From a checkpoint of a small masked image model: 122500 training examples.
Rows from block 2 of the encoder, named by matrix and row number. Each number is 128 + 24 x the weight over its row's rms, rounded and kept within 0 to 255. All counts start at 0. Numbers have three digits each. After the name is the row's rms in percent of the matrix's.
# fc2: MLP down (encoder.blocks.2.mlp.fc2.weight, 192x384), inputs 192-287
fc2.155 100:134128172137107136100138157105108071158144080130133130127080192151120106101145100149101112125105155137148128132102122131073124121095111126108129085139131153122118112166164105141182126137137159166132158127124153109163132128118147093078087142133120093136123128141121141110113093115137113097
fc2.156 088:145130090142092136118157123128140179148105137134108173162177159115171135124101125119114104130152137126137130139122135122169112091097107055128148122188148124123186084085175162093126120134105119135085112120129122105158119149119128139169128125171117159142186102151124120157159181151165117130
fc2.157 100:159131163133153134116138129128200145130119125105173158132101099122107108125107150148130142126130119136165117060123162126131134121133108162151128123120131120125092101114068135139141127125112158118036137106116111079127128171152103114118141129112193156100080121135129074117133121097154133092
fc2.158 099:104118148130120141165169108134153097138124138117151143147138084167169170131105139080103154142109123096115134132100130144129126125139135115143140178153134087125115137129121092128127127133141088121119138066117131124121090094092143145090122104139146135138163143117126135131118107164154127124
fc2.159 105:148106120124144107114195154122137086140119137093167078132102179144117134095125150129134167116130120146152129125118147117152127107120130141088122109114103147142104139107133157090150119134140150148102105168126112169090136075129111132160122174119105101133116137142090115126133147119138111133
fc2.160 102:105109162130154117122093087153099126119114135096188127135110120103119137112140132132118090127138130142120119174112109083148134108119131153126123148137104146113128143124047145130124104138145184113172169124123114132116109174124128155080123149124128145143086126114105131125108154158104145126
fc2.161 083:148107143119119105150084087127158151146113130130140108126102149089063133124123126117150123135141143137143163125130144137145121133145088158134123123130133143141093113128178120113164102147141100109151134103122104120103141131140151120146146146117167125093063166129156106130137104127134126125
fc2.162 090:119133107121166067069134114112155103111139131132177128106098083112139139109134164116173138132125103144145153118156174150158133158127133140130176116136138153171150152127113124101142126095124159095131117126121111158136126122120131110120154141156080105139191135111136152101138178133160130163
fc2.163 101:116132085132124166162136162148133105136121106119099115138117082107145120116108107079117098153114125102142126079150071096160170134114153123132123136118114168109089084169085112125134090142138151141156152127127162103122122113137133157148093127113139106110127140109160119144150124185138148128
fc2.164 098:135111149144127131087180152067137109126107131129134159139130126181149122131110111070140125130119104106125116119159138124130126110131116134115143136128138106107113101109095130098103102122122118126147097170170128053085105130143129129132113087132155111143178145120140139144111152122140145132
fc2.165 105:119146179094181116131161116162122126112137141139131109123116181114127125145142148134104135130123124159123111114100128125065121098115125175145141099106119137123134159150180101141149124134151180105100073141126125102182186138135134098148141151106134100132095124150105121098109153106051135129
fc2.166 091:142150170098178132078183135149135086099144113124152129137132129110124161081128155140139087144124130099133130121164143144107132162121141128126102167111113124159110115113148111117141124115102163144144157104143127147135097094101117114128093094168171102137138133125099118134113095118075147127
fc2.167 102:123127142130092140098136144128113147127130140050135126148177092202131118140103117110120128132109132121105131066151130164128145128147131121155122136160113147102116143168069156119117112123118087121146145140132132152118105119113148165106090109138116129121174130102124099119108166170145124109
fc2.168 085:122127122121117113173116109173139111118098154124081112118196152154119143145130098076100134154132120123142098150109121115120141133155112138164120112150140121112138134121093086155127127154134117147144160129128113096122161108087142137162104102142097124113103149146099127122114160164141128123
fc2.169 098:119119084137098102126159122125154099157110107088096107150133063138117111174116144090139140146125187114078124144109129131142090141109136118140133140113123128119158124155087117100145119134127096134105106101160118134127166126119121156082117123144147117158160079179126140122158161135137134142
fc2.170 101:148108160116159107161181125142142103141116134108107135146138089164101129129133122089118133134143128116164127158112134108086124107129114091140144096144126096125118159146057130141133138135131140101121166131130116120155165124116149108206082096131112131135118160144103122121096152153119114104
fc2.171 095:141118151135120125144058171129139158133124169134155150115107127147136113139116168187130156159157129159135147104088149073095157101158136077138103167083154152136136110135131161109155127129140131137118083159113124138125121163157121112037166153107137156103112087124134111129109132113168134160
fc2.172 104:152139112135117121124128158106182133116127104161136091127140149203120137135139137131127136159123128121124162112124147159152125100108126112126120141124119148132120123128155187056131154116140141109164072156158141152101143135161166123108144157156113144130178098148119152132156130159154131140
fc2.173 107:118126143125082094105179154086182157152130151089129149149161125108113145145135163127146155136106125159104112133148157140093086116110117114128172137157133151146156123117164142129112149129111131105121081152120120145174111135124126119093171147166097148130121099136112124124096152150159162101
fc2.174 092:087127152135129128160152102126118104108116119114146169130098126179165164120123116117121128123106077117109108114131115141149146130123121149132137145134136114114158108150117064112149126113153117102075151125112130114124142147115142124116118084117149135144154143098125161145153132168152135166
fc2.175 105:118153155124141134089130145139101149100128123115125166119101169104123125127160122131132105135141132122102179139131133090112144176137113139144122085106132105117074130164094104111154114128115151141125128129120133088167132129126104126074163100130193107123121138131142145127110144082116136092
fc2.176 095:125129114135124151145142117147138156139130120127097129123160080122150118104131165109118155109137069160157096100144122108075116179143141149153123136102107123133144140120176140164127104143130165121079184130128134124107115113080107088123150123157125106163142104123120159107117128145088120121
fc2.177 116:158124132138103134161136110112120123116146162165075128130215164096114129164118115141129159147125147109135146126116141121118105101100129088148144120168097119133172145076188145169093138117126112130170084125140114123123108144138143116114086162131118154152127132126110160113144154084123120107
fc2.178 093:128150151118153153114106135130110160133114119142113152108089117176116140117148133146101094146115173149127112167137142131134120154159115121124101120105149118114079144168143144139120120125130135181108125110129128096152138143123122105138157139114177105177106093134132117096152119107102141152
fc2.179 090:144127164116123163131119150162110149126120122157144118142163086167116127155106115091102103120112124122131082105137112161168138151155141138127118131146142130109123138127052146141149109127141093131129152140156134156131137137108155152178111071126151128172158086136140121105175125152106155140
fc2.180 124:093112111128146092137132115160154103111120167159115132122150113049152115111119120060147133134132106154138164174114149124110130140112104115132161157132113138141095095094117068080172147131127162094110085107117109153109116134150127152140124122137151096117126163119125081120111141151137138166
fc2.181 120:145110123154134153182140125102104150130129093101160125126118098122174111133131158104114110115120113139176167073150094146160136124123156126128090138086145129113148123127116112146110129144144099100128135126166172118135112120158150166085154154096089133112158122129114144095128115126094134136
fc2.182 092:143116142142135126123130102135140159096153113109145169132122157114105111133112130178149100122153130151148104162114135093138124111169122108129134109151126126170123143125112140147170150136080100187184124136116123108122130131159110113149138145097123127100064147141149098109142133121128132132
fc2.183 088:115126153120129113146135188127120135158123122144113122121140114115129115140132145085136133126098120137127098091131106126059122136109144150122123160104127121122165121165192138101115107147151085090087160115102153151155119120132147167136152124130152110115105124106130080121158139154117143153
fc2.184 103:130146074131114130124102146038118161111144146116133155110113156141125124121145157126129148113129112149149116098112133149115135106104128145114114103116162135134148094120179140149127130103132154145122121125161125110153120135142131126071184148118122121146133088099123129118126105086124119152